From a checkpoint of a small model that answers yes/no questions on an image's attributes.
Model: 15.6M parameters, 64-pixel images, encoder arch efficientnet_v2, encoder depths [4, 8, 4], encoder widths [24, 48, 96], fusion encoder width 384, fusion encoder norm rmsnorm, fusion encoder activation gelu_tanh.
Training: adamw at rate 0.0009, 6100 steps, batches of 64.
Data: trained on rendered roads seen from a driver's seat, with toy cars, trees and houses, 145000 training examples, 2.7 epochs.
Rows from block 2 of the fusion encoder of a small model that answers yes/no questions on an image's attributes, named by matrix and row number. Rows with one number belong to one neuron. Each number is 128 + 24 x the weight over its row's rms, rounded and kept within 0 to 255. All counts start at 0. After the name is the row's rms in percent of the matrix's.
Before each neuron's rows are labels from the 100 texts, of 14976, where the neuron reaches its highest value: "fires on" is the input token at the peak. Only what is clearly more common there than usual is listed. The data: rendered roads seen from a driver's seat, with toy cars, trees and houses. In brackets: how many of the 100.
# fc1: MLP up (fusion_encoder.blocks.2.mlp.fc1.weight, 1536x384), inputs 0-95
# fc2: MLP down (fusion_encoder.blocks.2.mlp.fc2.weight, 384x1536, transposed), outputs 0-95

fires on: "double yellow line" (97)
fc1.324 164 [100 160 104 153 105 125 108 125 109 138 148 172 111 103 129 101 122 101 129  83 146  99 108 129 154 121 117 123 100 161 114 134 182 138 134  95 102  90 111  90  92 115 119 112 138 113 105 101 106  75 145 124  98 146 145 114 189 108 185 113 152 115  94 149 122 131 140 128  97 117  99 127  94 128 100 150 141 154 115 152 122 116 116  77 109 142 152 117 163 140 110 127 124 123 139 154]
fc2.324 257 [159 133 127 144  96 148  97 148 104 138  83 109 107  98 118 106 175 128  77 120  92 111 136 127 103 124 116 124  96  74 128 123 142 177 130 108 152 153 137 147 159 120 125  97  99 135 125 107 105 150  61 154 114  99 111 125 104 147 128 128 123 108 105 128 134 128 148 111 130 150 103 134 114 137 179 159 129 127 174 159 110 124 149 120 146 134 157 115 160 146 101 116 119 129 130 159]

fires on: "sandy verge" (77); "snowy verge" (14)
fc1.85 108 [119 117 110 118 142 131 141 126 127 134 133 115 129 142 141   4 113 145 128 116 126 124 140 130 123 137 125 132 142 113 130 134 121  89 142 131 105 150 145 138 136 129 144 147 103 124  77 146 135 149 122 126 135 127 118 144 137 125 124 154 112 138 143 128 113 125 226 149 109 126 130 125  86 143 125 116  99 101 138 117 137 176 132 134 114 130 114 115 113 122 133 115 126 139 116 140]
fc2.85 185 [130 131 123 130 102 197 109 102 139 130 120 133 109 111 119 142 160 115 113 155 134 102 127 117 117 144 132 123 119 155 113 133 127 166 112 155 127  85 123 131 129 111 118 159 136 126 147  89 129 132 164 123 139  95 181 101  95 132 122  92 130 126 175 139 146 155 113 151 206  90 132 140 147 115 118 152 200 188  89 130 116  88 120 120 123 142 153 142 141 107 131 150 140 114 126  60]

fires on: "double yellow line" (91)
fc1.18 104 [ 89 150 107 162 106 160 110 120 109 138 160 123 105 107 158  96 128  90 114  78 139 137 141  87 141  90 126 118  86 134 113 133 169 130 145 105 121 123 116 115  72 134 112 108 156 106 102  93 111 120 176 113 105 158 121 128 192 112 160 111 128 109 104 182 138 152 155 118 113 123 100 121  93 130 114 144 155 112 107 147 128 161 119  90 127 151 147 104 158 141 108 131 126 116 129 155]
fc2.18 171 [108 130 148 123 131 134 130 130 134 131 146 128 123 132 128 112 141 136  98 132  99  89 128 163  98 221  84 105 131  86 108 128 129 143 109 138 141 160 142 136 136 135 129  93 136 149 149 124 128 136  79 128 135 126 106 122 130 157 125 127 142 145 107 148 128 144 138 112 157 146 127 168 129 149 177 127 129 144 170 125 130 106 131 128 138 133 126 119 126 111 135 124  99 101 130 153]

fires on: "solid white line" (97)
fc1.445 147 [121  65 118 123 131 138 131 117 127 129 158 113 122 130 129 128 150 149 120 128 129 142 130 112 201 119 115 176 129 138 115 123 137 141  50 131 129 128 122 139 150 138  90 135 165 125 125 117 129 139 170 116 132 142 114 155  99 177 105 105 127 121 113 156 137 146 130 142 152 166 187 128 123 128 122 127 143 124 109 128  72 117 100 117 114 131 126 129 126 135 128 167  96 110 124 126]
fc2.445 366 [156 183 146 130 127  86 126 161 128  84 162 136 121 127  92 129 119 155 148 143 153 145  99 126  85 142 175 110 127 133 137 103  80 150 187 128 146 128 158  97 137 109 186 131 110 121 128 169 127 152 157 179 127 164 133  87 125  85 146 160 129 124 149  44  94  89 128 115 157 116 119 158 140 156 119 130 118 151 148 129 127 118 143 131 110 118 129 109 129 129 128  59 117 121 121 118]

fires on: "sandy verge" (60); "bends left" (22); "snowy verge" (18)
fc1.525 096 [125 132 111 126 129 135 130 134 127 122 137 121 124 130 131  34  94 128 130  70 127 113 130 131 126 129 142 115 130 109 133 123 121  83 147 129 116 167 144 126 131 137 140 137 124 122  57 195 132 168 134 119 131 135 104 140 134 125 127 156 121 134 129 120 125 125 238 105 105 132 125  90  51 146 123 126  96 108 129 125 150 131 131 136 126 124 125 101 128 126 130 118 122 132 148 148]
fc2.525 155 [138 108 122 133 116 140 116 102 139 150  89 124 121 121  99 131 233 103 105 135 128  86 160  72 137 193 132 120 125  97  31 135 137 160 124 132 132 129 130 143  96 126  56 156 154 147 132  91 117 127 134 132 132  79 147 104  93 157 101 120 101 166 107 171 124 149 130 140 183 101 103 101 134 134 125 143 159 170 131 126 120 112 130  90 129 177 136 118 135  93 137 134 154 122 136 149]

fires on: "sandy verge" (88)
fc1.84 119 [109 128 104 116 144 131 143 116 131 129 137 117 127 143 140  25 110 144 131 115 135 122 131 129 125 141 130 141 144 111 121 135 122  79 136 131 109 150 151 132 128 119 144 146 106 123  80 145 138 146 123 135 139 130 121 136 133 119 126 156  96 140 140 130 120 134 224 139 100 124 128 128  72 145 124 113 102 100 139 114 138 177 132 133 117 125 112 121 112 119 136 120 135 138 112 140]
fc2.84 206 [131 133 127 126 114 180 119 103 144 131 121 131 113 124 123 144 162 116 126 163 132 115 127 120 102 139 130 125 130 166 114 130 124 164 103 160 125  84 124 126 126 106 122 154 126 127 165  89 133 134 166 120 138 101 189  97  96 127 108  86 134 127 184 140 142 147 102 140 204  88 133 139 154 120 121 136 192 188  81 124 131  88 115 123 110 128 141 141 128 102 127 148 145  99 125  58]